python train.py --vocab_size=14 --encoder_layer_scale_init=1.0 --encoder_subsampling=4 --decoder_width=192 --decoder_norm_position="pre" --decoder_inner_norm=false --decoder_cross_attention_every=1 --eps=1e-10 --final_lr_fraction=0.05
Rows from block 5 of the audio encoder, named by matrix and row number. Rows with one number belong to one neuron. Each number is 128 + 32 x the weight over its row's rms, rounded and kept within 0 to 255. All counts start at 0. Numbers have three digits each. After the name is the row's rms in percent of the matrix's.
# u: gMLP up (value half) (encoder.blocks.5.mixer.u.weight, 576x192), inputs 96-191
# v: gMLP up (gate half) (encoder.blocks.5.mixer.v.weight, 576x192), inputs 96-191
# out: gMLP down (encoder.blocks.5.mixer.out.weight, 192x576, transposed), outputs 96-191
u.17 109:087172078112137136153088110082070165149148123084119106104184197151074135139118118069157103109046155141089086166092126158095086153177146076094145101143103136074182150122175097125074104122118161155134083086098126145160138111135191117074095123072182146151135157128141147144118134126052061123
v.17 099:125189048149139129159152105123115155193120126048119089145142181126105165092159084082177147183125144087072109193134147211086120167166171092098096162185138174153137115104104114143108113123152129076151137142170101099122121075147209143109126149086111138167142117129082155150089103103053070126
out.17 087:078112121179162121102145151126113173154144167150147141164220204139108114169131139082103134101105147128147145122089108144139106098234156182166114157147161169161129178123120117125132162138144093157134148108108161146138139099133174132102169132084159165155165109153127200134069168149132131083
u.18 100:152151127106170158172149155115121097137135101121161138116170147129132141077176119159116135107076172051176098139140152112058095192112152071071151089143124069095134089141102165121083133156173199158144183137164160140145133134110104133132131095158103153203144143148178123110123220159133039152
v.18 108:057154138117186117111130159099163102149147092148186142140134212139027135115092104038124157074096130110135119093158118132096123119145174116098117072141150147123119181084116167202124111201154116138129123178144164172122172083129123125153136097092159099159152141153137115146115150145137085087
out.18 120:141067168159116079066131101132162095143085107110117146144092074170163149125176156119165112152155099165121154144125088124189135083115131111115136159113083169168134120111155113142153178080114098110116103080091110100086126077121143108136135171104186113108060091080106094199131104143097211103
u.19 109:077139122100179159067099113104122155105167109109077174130133101119188122152130145070103119123109170115147104087103126095156091082132135061137133077106101169127134154100174118062075091137146079134069180085107168155132162137136179101114132148093136128125105168144108106121109132145098129136
v.19 095:125140078118177108142159161122139138143081125072132209120045103131169147090167072059124089140173142080102119130087117135141136175138097137116121184115121138188136090098200104143110087129146189143126115149114150108140153130153169179177146134124179145167152122171157143115093118104102092121
out.19 100:185117129123119158159140148183138096154168147176157111162137156074185129113133120174079157145146156148128175119183229129135133128145167117094153133164108153129138142137165195141174140150114231133183119157169141127162140176170100199178135157188071075124140186105142098153206107102145117170
u.20 106:125112074117167119107073140081119155186196123111128183108132175140105106147135111087123041097067162157072116106035114119141109168149109114097158103131107138121099153101185106156083121153147110133139139116117128088148144117119189143119105136103177086137100119129145146166114195137096118039
v.20 080:119148064090144133108073117132166109129117090143121160095154150125120078182087143120141086092083114147099099154053103122178129148141138133117150116116137100138118148157107154071103175148106150167088143145119147139146146145121147149125105140143100159093077110118196127162063141107076175087
out.20 069:068115144131128127107101102124131187156214163143096121160101158108116155196104145178169121130115158125105117092127083127098136114159143160125123160187145186139078177137165160126123099148184136185147135105136146151151123151158155152119128139126168160129139132149146204160053153124098140088
u.21 115:095160111075165127054111162128085125125185145142099141153125139115158100134087139112110125095146117180110156074140163092135138123161114147166160092121078132155113135140118144125054065123134104101066123188135152072140158140123168140136126124154125122082162174123097112137130143107095079089
v.21 103:155148122138145131170127142117108133134163111159133155152137141090131118092149142137198173148101129133106154105149146075126148138124147099126114071169134147160114142093156142098135123187126127086138129149191125166138203122142122154172145136127119114099134161088112031101145132087109085159
out.21 134:142047157116168114083162137143143100176136092170194132128105142093157088104147127149171137159161073151104129089125120072108149134146146132169119127105129126157155154098139116138168128130158123108159064079114123161099080083100097135142142095102123100140125155097131087086105054110108113190
u.22 084:037077098119141131108157159098118055170104072160139143122120178090154121112111100131066139150150111114077160113072112130129146082151146108133123162164119142105085147131168126187142121116145152158184128182150146098109096152088081151116154133137131137206140153105155128127074128145117144142
v.22 097:082117119108200083115142131151155175162158137127103135120080116075044072120115121070071145121089109110113113106160118150163142115142128133161181115130154084111106130123099141128163089179083124146120191124092179100128175148105101118190110107074094120107139114101137105114108142093171082103
out.22 105:138102167117082110147140063135089085121137086144121116102168144093108119188164124120158140138117148133120125147141122112123147103105146069113170182178102130114123184137177184082119116133115132140149176169128122141118138143108096146121157165152134150143099094147182184154133149093113166132
u.23 122:074177085118134144186095079124142121137114133096038107126128108106136118150148125124115111146117188091152078176180117123118119097134134069163149129129100141149133118129158138136094155152137146106085158093120087129132191163094138110116148166053099138131094119115112152114074105155110147110
v.23 093:125173070086116099149090101072117152180151053093121172160095182115105085140162145073206126111102110114059048104100123153073113192214157127110124123199130145118115163145163088149149125136149113084117137123166096071130132100149146160102149134075112138159167086134109116152073149126111078141
out.23 115:127076123144135201144155162147156169150180137158111124147093109135143186134114146197113108127180173140142131133225164093090124089090155164132100115103080120123125133109140157154138140188145177117154162171097135163165170228110102094180156105130113055098137185103142105132164123116215133124
u.24 083:134076112136085167147136101157106112096132133140143124064133065165133143143191143135212146180196219072120107139159097176054106167124159114094094136155103123122142161104122128182149112153088209105168104051102104185113115132100132141114160107155160123110120133180142169055132119158155127154
v.24 090:127134176179129123037061128152153125171105136133125164124103137092139084187109121123111019111123124183139173094136094080196076123098078125154144193156126132119063108093171130134087192095140127146115119106111107058125140127126152129187147103151158126132078121099128114140120167125106185055
out.24 104:170143071086124063184088118012075149034108109079119124090126156148082070077099143118064135094100131122091101113087151091149122145167068112076106129127141096123120125097110131125102073124143178081092164187141162093148172131098117112099109089092088138191145123087097180183122132089105104133
u.25 118:161104097127136109136143092151149085160125154100109083119124163086144045147162086083116129139126143149100116192075159123136139164108145075131135171181121087150146160140131168128073139120135140126134133123150114149151133163142125108085083101153105118185115100105130125123096126124120134130
v.25 102:120120155095082103156114092079139121182107130144061127127104160089155127124122131127112101098087138093074102161075052206135156063154140110092086176171139144148142140120116129119105141122151145128129176139152161089125098139143139165060123143125136143151097087125154162155061145115115095103
out.25 105:120129106150180178148164116129145144179142139150092121101111126111179073172155155153168110186117166177094100165111107161117141124104210140112115173177114142147155181155103120183115148166122161091158153129105097128111098163152140091123089117122087072118140137061071111151062088085126165100
u.26 106:111169109123138129050117075154110108097118109107143096121119119156111126141150095126164125137132151100096154114073128123194136103122087107134081112168141162143116125102181133126068140133146120158150118113154104171128120063144141199135155140154211136132099103193148138097111132129084105141
v.26 089:125140155136169135169077065093135081167119110091117133156139163145138185153097158086164136102118119126095113111058128183118120193074108130130121087188121142131099153123147153123082081148128121127177181139155106087158171121088162122123140170126129113115105061111125176189098196146030127134
out.26 093:148140099135131163138159134106136148179193071164116155133130185122092100134123129058128134154146149139071102146101064117115123110175183104132095105146146163145141201090181123151132139158130142120138126157119124164125143140078151105138172140084139120153203124092149156153064112114138122128
u.27 087:136132110098168126182083111097092165150132111160097129073161137098116121121089137122170156147088101167078129124115115153084182118213143091105163107089144169125123151133145114144118123121156120078075112136146104097104048116119127129181115165132127147122098153139131127159067112100102084148
v.27 083:137147116140184094101099111087134163204109102098159078116129180118117091149161054087141098170128128099080137150096120165126123194176150140103146106171107155150129121103083086108165092110188162091084141107151156105171120088130119151157151108108133149137112101102114102122070089128110091111
out.27 080:100129173129142149144178122097164116148099151135111072137159172123133127097094129153170136168161148132152111128109091164097122126135160107158123165154139177118111148117154118184115150172109145193144118143119106100137153179123080144101160166148163161168121124081064158186087160147136168078
u.28 112:168190134152085158111109134159149147129084115115088122096116103119210179169153169103189099163167151177133162168169127159079130146105148110145118102102092148125107137131133113129130133081073156083106046027098053124097068090152155121090145171131129095117082133119088111136170073135088186137
v.28 103:116118128171147103114121071151138133183132143096147140127056127120123107084148084114112089163171135124102124118162166084173168093174110110160140180086142133203116109103174113108106043219107122148132164119132166147151132083083097131176124053117167174157153106093129092119111115091138068139
out.28 131:244142119128112138145080126088121126094131164096131118118175136093133109124142122137107127099073116117115172125138186086227198144098099091117154169126133123154114091127142134134142140099119128090088161160133139115146181152156118149123105108146151119115138091089088105196182150072122177154
u.29 075:106193129100144120196117086110112121126121095120104147147096129193141137101138172180077128060119113095157087182067078107170175097120105128164153137119134100149147135093073114154096154144162105107125194204093211109059163170103172157138129086066139173139105145125188121120074135136118111112
v.29 087:137092106154186116047114122163192123227124162102144143138113091148117158125149088085160108133101109110124158139146135115098093093135204153119115124136078127142103117107193144127129165128166146143128122164144144081112127093160145134149076117109128133170090112102122127132106079145122154125
out.29 067:175120088148159156150150151123095191139129171141122162115160162168157203135100129107157110138106215135149109119079132142098134144113198180111133105133145131124162095147086127131102157107123225155137133115135128156123133108161133123090141149119121159101089117164132178172131165180040168066
u.30 094:141128126040128136167132103129107140127155118107129104106112155101096125101135077086089159130116108095112077154084125106155137130122159066079203149166122134121158116067166126131098149117168150151124167162166117117163136114132114105136110099155124134147091123110116126104122114149120103182
v.30 094:161126101114101130059150151088147072128089077119130130114123128134131114169133137023145100167153149112060129139113078102081125118118158096028096107152053173106125162164196149133086066102080145082111059150109100177130149096106143081117124128120163155128122119142151118134089136110110126157
out.30 085:105164130194126146126112097136207153177137154145108073116084117159094110094150117135104087174162123136128090159155152197172066091162116147166115190115143119183140137163134141112125111169090121156158135105093130149116100163134123089116101108092118042163159068097066131081078131103200145128
u.31 067:138192111098124120133120148115130144101115138141132121114168159161109139074138142174107175114140076127105128130109129092125178174105122121143124129123152101129143060127122127159085060065119163094121135142150159103080086100127168096072140068174078176129176113141118184112079138136068067164
v.31 087:132097071153128121142081137137169077144077125124128125144152120176159124141098131063184117125111137086079114215073089128089107100150155072124109112162108149135191184144170135207099112163121167152141116123157130110105176121146156157100118126026124102148133099151115094130072125113082114127
out.31 071:074183143169164180114091163118178135150150150085096147144119122131139199173091143098128104142118198162140138148080118135123117112164127152136150143081137125129162149105167149157114117096133131172136117143168134075099152089127155141143137131170160143088123093142156223164096160193063186073
u.32 077:141175150059153159136147151089120086094085141151118160087106163118157079102126100109103086154088136125127167141071148136137124158129141077071140160161168122115102121129154160139096141130138133109137139112128176105054121168119140125108137168190176164147085071186141186118118122103095129130
v.32 080:117128151094137094138052124108174134136049138106142144091127134126103157138092138111136094104123079052183090103080093089127094153160168122097157178129129089100137113149167118152103082086138127125125134100108150144119106091094194142115126142117168146161135102121129128112137150170136128113
out.32 068:173164148096100202152126105166139201149193116146110147112152151150088135165091171123138161114137207160137169182121099174138129112167133122148096122170182089114155192080091145086158143094172149140175143131172175092141137143152140181159134166089157136134126133114114155180066154107125128101
u.33 118:100080129136166072102182138145100140147153148100182123155155165139122115192170049135106137115171112136051175137088141164116157173162106152177074092147100184166088155142096054121159141131147103140105120116209108105172153093161118123134144143158170163135113127096124184173127085110110074097
v.33 111:091160175132146105098087145105106119110127141114124116120086173199111084167110132132087099092055085131153162085101097115154125077149094149174049112152144169115074159112159155129123121133180105140103157159143172088139190074086189151111123159126149156155124079114087165179120177133138166080
out.33 144:111168086122077081130085112153145094085186194090071082149183139094098144130131077128103125124093135138122078077133110114147169153108185121091141101143146067157110155170117153123116153147106140116125117187093173133159143096093111090125089114167125128102132077142128127136087129118118102113
u.34 098:095155061122115110117126121110098165151162166098108092164165174101130113167175093050128098156085167100117106178085145084140130133183159056116153097109093120101113168149144124097085141128164110134128078131100134182105199102120162153124082140087180141129108138108127150140135083170062147091
v.34 104:133174063143143103151104108110101203204146111068128151156087162126055132126177091080177128144126100047057078185110141159113115147160154095134128137117115151173131167131119100142125136156153155145131133100180169151169160056166127209128124144053121137166115112126117131136121094136072076144
out.34 105:119109103145101146112148135067118118181155140117096149081137170113117175148126105072110127140124198115123104161090120151104103120197176135081114111161179155149152181112133128135132173142117145156172143123134121112169123159121161110106151119101116120149118125152144130174103172195156122086
u.35 088:162193120122134120076090162049159155203114140110115128124101197101103043133082178104120075103058114170118139136100117124172153179165168143111098147142123106084103154115199115133118110113127139164091048120087147087152130110110158165119118115157119102115140086115128131148111121167130119059
v.35 099:154164055093141083158098097101167109129121119122132120121118136117081117105144104066181129140111163144088069135067120132165116115122108127117182131139139148147137157123144099143080108156131105148093138142149170121143160137064130159119114153118131125166101027096175194171105124127066100138
out.35 056:163172132133107157136124135159133146112148183120054139122083142134167095172174158126166118141120199074187081151139120145111110127095210124136117146153141097125129185106126169144100103153126172173137128154127152125173128164095116105102109152120085094095156110153130176144072102110143172064
u.36 075:199192106104155152181096167103096199123090096162103171143147110126153124068159085134082160043067103123171108113061146085153110114132097094114107168130175094131114080166085152114074142149142084103135155179175194131113117167136178141124176142137082163164158120095151126118151135118107078150
v.36 092:102154106145169132079120126147162103182108067063144162103090142082095150164108071045109091156131096070119147172105095134111075082144150089141125143145101151105096100088186115175137085170178110172116148108159130108139185097141153155124102137058124174147141140150108113169063097123120093053
out.36 066:101121129128171159148089118128154156146152159085092129124118156149179157161100142117133100144109172179136127122092124159127111145151158150132142102121158039105147152090097120148099163091162133167130100094161128102092092091155157154137130183119108095069093100139139181132100135190051157079
u.37 085:114155115134157123096118154112119110128116156067108133132188118163093079148130065147149117111066123115128138095122159124135107173107141106087073098137148094133086110128186187128105122139158133141113132162158133096180119103165142115090079149198109114136131146147076182180130188148155114086
v.37 085:138117087065119083139113075089124121161042079104152088078125127121125087144125124087190100094137131088111076160100096154072148162151129154125098176165122116181115132130086098156115156156162143095140156092194176103119135078150140175128137137094131079137087081102136155205072115134112127113
out.37 070:160116159142185039116200152105126132136153178132129153180155119087139049151157096094151136175150058169121139125075021159089149138132136144120130157138105138133085127105110125154158146157141075114131077083094075115126116123144128106108082174123127121123151122112110129109097099080122125071
u.38 101:185153109131065105126119146101092101135111116130131166126121145172144131147121124127086069078146099115108135141164125115127106118128149073128020137167099145118076146083145129147085120130196144106141118092159146151180146123145134161132152129146147170183128097171135154145158117144118059177
v.38 115:132128114113132104152139119080063146095121117185183182167123152159117112129148112066143154084125096109132075144088141164123095122153115107164143124181124163152108204139144098124101070123143138188107128072164130195121170139141126152131186173142163136192149124197086159121165127125116075167
out.38 114:081140153146162186117164158132106146194141118171152162075133145101126143143148080159101149093121124117143093123094129099095152125135111198126180121093188128111154149122089131136092169155145104110118128120150104142150073113168121150175139090118102135109131191159204136071104116139132108090
u.39 126:116070154122090140115160179163103076123095084145158130112126096103177122087154079136128176175173146131140167114126136118118156138109108170145138181104111119170131115164146165146193136112128125121182104140118090126061068110112047155159173085176162143108115122147185083095170126163153165162
v.39 136:058169120112154132118141098138153184101206175113053091092126104081096072131086100112090170158070114173118172108126132132181132109110131098153152135150160131151130141119163139114117132204099115114132115146129061139092135143173130106114087119144114106102146159119091145104089119106128107143
out.39 148:133099132073082119146128084097059102087125092119114119108164142120108110165132127127144112126115138100105119128104121117103095168105169087116163145164132091086114160163151189080109072100137149153150150181095160126137116137096122128069126135164135187145120129185194196148127192113142135159
u.40 113:101140104131130084068088093091103118150169174039124087130138163160167123223121105089115031158088107170123119134128152151113146138157131137169110123150111149140084177123137123092080142093172096120108155127147172109170123070143178142078148141146164165110084105127081152162120136120096150051
v.40 104:115135052146132139048092126147160137185133125137166164137094104122141178157113100085133088145143102090128150141111153108184104124138166056129118085143136122160076119095160167166074141069187149154149142154115088089052128135153160135164082176101112121159073132181142110079129163126074130147
out.40 117:097122165122143017077136117108149116120065114111145128100088117110109097135142168081134132103149022105147133137117077122114150138138081110169093200148091196154063143095164135147118089164080057151137095064151106138141124152128161175114102112098161132130155108121145102146132118134158131095
u.41 076:136129128113109144108179164145144094136180189158185160109109117165134116139106154115123150100081185129130174173152105202028097138111139144156071124141058131124098182068108159116133171107162107137146106118154125163050130102179110165100133136123217138141135080146113121137129135169135136065
v.41 082:091130190145079116138151141155142032136129171163129127079144103117175070133171137133134086119160135139161189081125057070154127168128152105147131160159132151159089147152175125180084153115151131134112129099099139119131096113104129095084162153157123114067119094128156120146116127125133162082
out.41 076:132116129102145063165128096047062128044096173083105138115133167140144129137097107098126169107108108149113140097066162140093117211129070115083059123168107118087087108119107146151109091143129133143104095131160098095178147164133146170109117157145107107146166137125100148186147168125109062137
u.42 104:086181087056152116106101137093132106183120094115056089104095163122157113159101138092134088129115147129082119112066106114140097149139149116092136074179102129100149129096125148108085159102176158177112114136127160110148175132097170158117118173070145107140093119144155185119072113152077115116
v.42 087:145184073078173130163076115096085114148122088099138162139091191144133089128163078133172066119114132127102072129067147120160124189151083119146101128165087171178118066164136078168091101119133170145123140086138094107185181187094172144141122191118108171150112074129125192166099165143111077136
out.42 112:104159104122134133121093110079139144167172153103090155126129168132136131178106123084126103137114183150096107154081099149121126134204169106130121119142132170119124176109179114144101125119166122158108113122144141127128123115147198135101141178107158146115124122145148201176072136159073114078
u.43 101:114107057144168163099127149147091162085196179124186098087155115097115076146120100064097119116066154110108120166085171116175122165113144117069127121139174109120101099145150118097064172105168167157112101155107130135142186108123139126161129087137188135180114159151163134080132177113102096143
v.43 107:126116083109119124115063113121136142151139145064132084144104096161151141123143079157119118163101106081132126161131145147153141137117143147105145134144180136144127108136102130075157126082152120205116118123183175111160112070170142138134117176129103173119047135171139167116119104162080143112
out.43 113:073181141153177190146161177121163135098116105087131118117098169162143158139135108116118112134164181110142107158112071129109125136203093158176044127138146165168136164130140108164141175206131088167137118133156119123154152168093148122161207103115179129143175083080086153133075162150148131053
u.44 098:118197126068139099140075104066155124185123114094104123095082209134089109152117120121130074099076162120111111118051113149117121132135111094097133125139149103071128130142105140078057084116172125147137122165151119125143154149164176143088079188139131118158071133122151158172059151150113122106
v.44 089:152184090121153102101090090102112091182116097063151160150103171120111080134140101043144117144056119106091107173110158131153088156177132100126187158127187110153110155091101124136052057159137152094138158136155163121159132106155146166126133139109101165163198154100105140141086094145144062105
out.44 096:090157094144156134119084126089150147184180142106097154139126185133140140178119132095113085122102194145105113167071099152123132118207165115132093118135137179119142164128167102149097127122166127166118130118130146115135144121126187138112139178117151149133131117141169204172069139168068130050
u.45 101:078147101141167085115135127139124104145121098141150156131063128159107123107085080127076165071115157104152140136084106130136125108135052151147072115131133180157074129093088139122095114159177096161155142126136181106090156101177134195140128099103191163178125080168151190081084183173056104125
v.45 091:150172042106155129135055138085132143139128118034124170112096132119152111144170080072116055126106161070123060126106153157130133147159109132125100136126102152129089108086190105108066104097158147091104135142136135099166163117110175159068102150080182127147092084131065179193067156122116092101
out.45 100:139154133144123130155130130104143104142117135109071149120171191134167165185165120114159101150125161115120094154115056129106138136187213094083080125153164137126135177118146145158113146154144149160100097117171083157135121128106177150144206172136139154095156110150137177166091110130110115068
u.46 104:119102122066116107100087144065082140174151126129132142155125113136124078118087195110132105079082117138150120137070088168156110093127123136097137154126114131039144181113135148089109083100147162160137123138093203101109114100153164178093093169117147140129071148155149178129137110202090146127
v.46 092:156128130156104119069098098132156114151095135116152154116139138036104098147133140102115105128117149119134114115079104179130126125124166082115157119147104093158178160181156111071127098148117170149117134100096167099129125085100135145148097138110115156191120042179172148155121121171117139070
out.46 103:160154096173166156167134144140184131099129182081082098131139156113167138154160110098108133181144163116154172148207165144127116137119180080142067119120100172146097143128134132187123150155103140118131087107132100173166174189116121088124136132113086108099176123139038105170146114126171153089
u.47 086:127145099156170048129141157126133057127136137121174140124109178182103156144151096108067147122146126113080145144118100110089131160154164164092047093173117120146074206123101137131099108180151109137167146186122184117161153107112083140133177094155147163149143100148149104158136128110091120105
v.47 105:145155123129169098172088082036061156163179106099140117110092148129115144133139088093204132137148141113053046102069124174089134178178147137149139141161110155196125129138110096160109085175131133112078160115175121098138131111167126118119117106090140121191152112121087167134103073102133076124
out.47 094:102118145078150104124144121120102142140135159117099133067128157063153025156120168113155124170097114131151124130095087201051102167092182136094136191149150121085101156151115143120125097157093102156151091111107120113141062128163089145072125134138091154099162182161147161122068105157136111096
u.48 111:088204083071143110153071106055151137161102123093108131086117182097120132180074139102129089077081192143068090130095112114136088146157136091088094127154103152092125131093172114136093092113144126147132135139128131130162163142125200134142144166088148111147122116115145178155092155164112113104
v.48 103:167170085104165125129051093114171105173139118148144163110077172093090110105156150072157110113105138116118075103121108121142124159149135097092199106113104135105114148156115142166081077150122205107109158156103147161128150127139110158173114161115132169167140050153178127145084190084154090126
out.48 071:113135111141151143114073132116148162164171193145106162173138175154131163207117150150124090101102158134120102130091085126122154096190150148115116113145135191096140158119151124137117130133192149162084118099160146105168153104169206125119158156097142160119097116133172186165109110188062094055
u.49 091:107173058109115099145109105078146093107104112099088104111115210162133081203127104078125051131119125124075128121122107141152097120135142028126098163158116109091102135147156119119094065154133091150062096168154132117159141121150166124113140186099120149118137116165119188116117085125101090066
v.49 094:090122130102131129108084127072095114177132101086116171073081154120125109115170115065163102133127124044106068124099101113145139146147129162134122204139147150194111133158147124144151097130184122113114160144141167086175054102160119199149065113114156074164085113131127129108099112152161058143
out.49 065:095096128130155129088132127113172136168166165144097153156102211131150122148110128114115095149118120121169142144095088151169138130164151179130134130092121206106130189142208129111133155130138098244160123128145135129120122106165113156126130139141149151116109157149186166153081142184080152066
u.50 085:137177142108117082206127126133082133073124155139171149113163115116109045175091142119113108116067165120126105142127126189125132176140141100123092112146162105086107115175145124103114167101081078114127136172167118148140181155158129147113103137199144144130149117164103180154134190136085129062
v.50 101:133143067069203126096117161060087136169122086085096146133048163146143105124157095064165097156109132144107095095051115165126117192170176124110169162143085158150109151154143025159128069133175143104098135117174149116118117129174116207122118118133138146193100132137121132126074116130183072129
out.50 083:173184141156141105084141140115175156084182182094117130145156150162138083170132138091114129164099112192086182137070098153121183161148114121101105127127135149118103177085118141149131110111137106162124051085151093069111108129155197158124111160141156128077139117114088131182045129119080146050
u.51 117:141079116080098099145157090116104106121141162037154091133165160090159070168150071114146140124105109108089102171058148147146135168089188109128184190182144090133144166144169118117149143088122134153141098135186106113131119126126137164093113148144131107138052107123118148141107098128089136116
v.51 115:138121080142144118144124159134151086145163149093153169181106114124179156107170067090156153151181140085110116122109119114122146118163149067156145099090105185149163178145172118121084101175131114153082117188129165129113140095110115141141171092176130203091167105156216105176115069135104061114
out.51 146:129150153167154158126171131172184130172126165146136070152094118139132154102134111174150141165146131126150110190146119179135103099091169130098121177181172118172167116128065143175128175143128153123188140111146083121133114158167139102133083129103094067160129142084048081104074116153168137146
u.52 096:141118137126134120128096147138095095068154145089132127166192154118165095171120116138111125094094065088137156098144160112143085105129150093118142068131170079075091123162096137073122130088194121130103176176201168121191145154150157135135117154177099182172138148137155133124173139143138112140
v.52 115:146141112100169100131098111080094168144113119103171163110096162134138105116121085090189063093112129074057051128088106156123130206185114119130133174139142074172132143115115070130123081132143147143131164108192172099172122087153128144135152112115170175195124110141119156172109117093143104132
out.52 110:111094143158203130120189179160104176124095134166138132101096117112167076131169150138202161121131129100152155134157107135093117131098107155164134192150062185118128095088117094145120109154113111091096118091170070116092124169158108137155180105114145140122155153102100075054150088140149134098
u.53 097:155154137162108155123102118140095125159102092136128161160078107195166143101133141177190136123115156107116157118122171145113070083101170173115125096157142193112076140108117108116143142064146113192143147042149106145080089095158156164109093185101137095120032151151043123112165140210028122169
v.53 140:109104085130124128127143132123161104180158121132076160066096103120147091122186169131130068145137157140132097131146076134110138148174156100143115130126105113157172167130128116129106142152109119124111154150073154124143114151105132101077128094087124151130152075095121115183056130099152124101
out.53 115:178165078112144157144103095154121091084172128117126122130187105095121138178125127054143125106109158120075138120116212102112114146083076058129128106213079163128094131139094107119091102126143112096094167110155133190114144193132155132094112133097100100124122054123078086113130133087099135148
u.54 096:114078094129107090160130097192113112098168220079150094124154130080130091081168099147103164121106115126138154109119141142136177140127121131117105169189164110178130178177090102106098136185087154090142179183138160115174133116138067183114113131143085125124163121097114095145091088084132067156
v.54 111:160088099146146108090142105167140090142109128089146147055131146097156123099166103117168109177165123080080165132125143149136162120130140146124091186205147149200138084109084105148133178120122114059152172087170099110180059126170093176176121113087151122162102099094098084114107083125115094129
out.54 118:103097115115171086077169110166122133191117112168196155144110169132154076077092102140149098134155061118114139116101135118132078096121151170164112125101153132142159159131123060149133125134150110138178117055138130119066088071111084101135104092101120097176112142135114132066126087150121101171
u.55 099:093193083093119114111097155083122077145076126077127106108155184150136108175087190074134087100057184128172105133044114165086086160105173082107157083165091104063159128160102111127104153104137197146125121088130134148133134115074118170089114186140126121108097114132152163159116145225069135081
v.55 095:134135062109155088107116117151086118173136108083137142149107175129120117132133120076142049170130150078085082107048144159160141110176126126123122130151119144184120137182174109161113088140169187124115156118126138102189145120151138208111083152136143137203130117097141159164095158130166087097
out.55 099:111176082136144113139111114084151162149180163076083139140118187133123135158104114093122107129107160126104111170091118155127123152191156131119100098148192165119121168120151123143106138134183109183126120128166128101139141108166170139114127151116152158125134114149134185181056130147089100061
u.56 089:118173105107138099101113079088126125122110128055092089121140182152158131176147150106127055081132143118092100106072138136113097132093136091074132142132075103117067105141123139076058104112141154139129105150124163135172086132137111134048133130119137142109134092107140179160125049090103152111
v.56 093:125173143103143061092076112085180102162138140088124122155169180091083135154104188093119095127089108122159115156120143139118116179118151083085134131128101117126125159122103138124124127121112153138128122138093205107206117105092154159170085148132126117095156088086152182179089097154133147094
out.56 071:094175137150154115128083122099167124171157141127091187134127185109164121188108129096111105114090164149126082144091071140126147148182171095129109112129128121106134188136163123124101145177112135148104114128127134119098161122137129125123141186143137170113131106126173203183070162155107124048
u.57 089:108116076064124126143110069125114111114158089114094115108107122114151129121097154135147115018134185112115080109101106135136122087127116153066080100155113133122086199105163163162046110150145141152179159178152113155150152151116126124131140191123206136102133098130126138155115100161118105152
v.57 101:129088109075120162093104125147165060144059105162151173100149124122183109129167108114179112157146130118083149127049166158151128090116115107072133175150097195174125148098134113094103120107120149134157116132138157159113069105143131195154138158106172129110104113166145189128124121103061162208
out.57 072:133205144160128163147110124148199156181174126127138102175167127118064123126122162088148135119176146149130119083090078149098132094179119149153095115131105122122118133098144121119138087191130120173105125128175136157155090139130164141132088183087105058141166067088104208090058132069141093115
u.58 104:087188119091174108128065120077115133146149110094122107106144175145157089201109144130113072081140125180105116112074100129117122131184116116141105123161122149079083179110174148161079133111146128132122142138104156093174156152096209140100140168139153124117062065076125156184133130129078206088
v.58 092:161135019161172103127054108142139178194134136145160126158121131077124124124139114110109111124126133087127152157138135184137119119161168083141088119147127164210112087091157107113141146097174132137150119111165140112176134073152206177149080155102150124155122087169107189138133122114061115116
out.58 104:085167151137134034102082095085138150128151161094094143115122159164102133178120149090125116130125078124112103148075078145140142126181103117163104149165131221127052173102150113176091102132131045162104130056132135133139147133136204128085100159088169159108130115125102166161083138143103139055
u.59 096:061199064101144158160080121129122163095170076163111130102129134128119141162122110104120095105063149143076065100127140084091116128120111082105119088129092120111150212107152165114050067139167132095126176180107180141175150135089189109154135104097140163132140133104171153139070113106113106127
v.59 089:123194094132146142106123119128152089150107067091109168089172147089136091128163137073115106159132157075085107111075076168084140188142128106096156156148110087109111159122105122150133149134125123120119108159130183156143138111114169193134097161117124122129130083143176125187095128127149122121
out.59 077:110085147109124125154141093149166157160197186164167098148159160088115082112120125128132152142124107150126132132102112184126142104147203144108200159110179154141208152182145141085164158130097161161169094075143122171090089082194121177126079210086122100162126149116110183114089094158097092157
u.60 053:141119119158124097142151086119068131137155147158180162152160125076109136143124150112149096104122106117129124149080136130147123181128086136168104148115173115159118101096127061129101138103147147120101145130142104105025128068150099081173139154118084153141144103181125097107142109166108170133
v.60 091:135156122105143140135076077105121119179117094042129133103088103090130134138109140096127048116085144148112050142051137136161120136101138126137155172169121135113101114147149154145061145115144103115144089127143176097170176123106150144096046150118126107131089071133166164183091148121113133121
out.60 049:135180144130165167118092142121188154188170151133087118147132161145134182164150095115092093166116208188149115132078118126103126106200170135129136112092103077102198166129154131158136162129155178139078108118142170100139126117128143115135107102162132145139196088179159168166085169168110153070
u.61 099:068164135099071110130077158100074155095198205100084137093130136133106153134123131149114107098106134083096075057097121124104138140150127170104103144149199153089086138123125131143107103142148139127118162167134162128117116147185128121068125107144143132157156167124079142129094145107129087154
v.61 110:120103146114120099127113120133155172112090132160131126122100119147069137106112161167150119105132163084145032095098088123129105090118126148160174152136144094118127166134091166089093092162149159177162198147090177142131130157117121125072095114108111106120138104145131133122076196148133101110
out.61 109:100089195170121091037127084149154114150149135124133140140064102093142097088118140149112106174178082196157165093183140158165142117075141130174095161101134159136148145125159111142193138118092071152136063048097083109107089079107104119129151154113153127138120156122118105093125052135113159147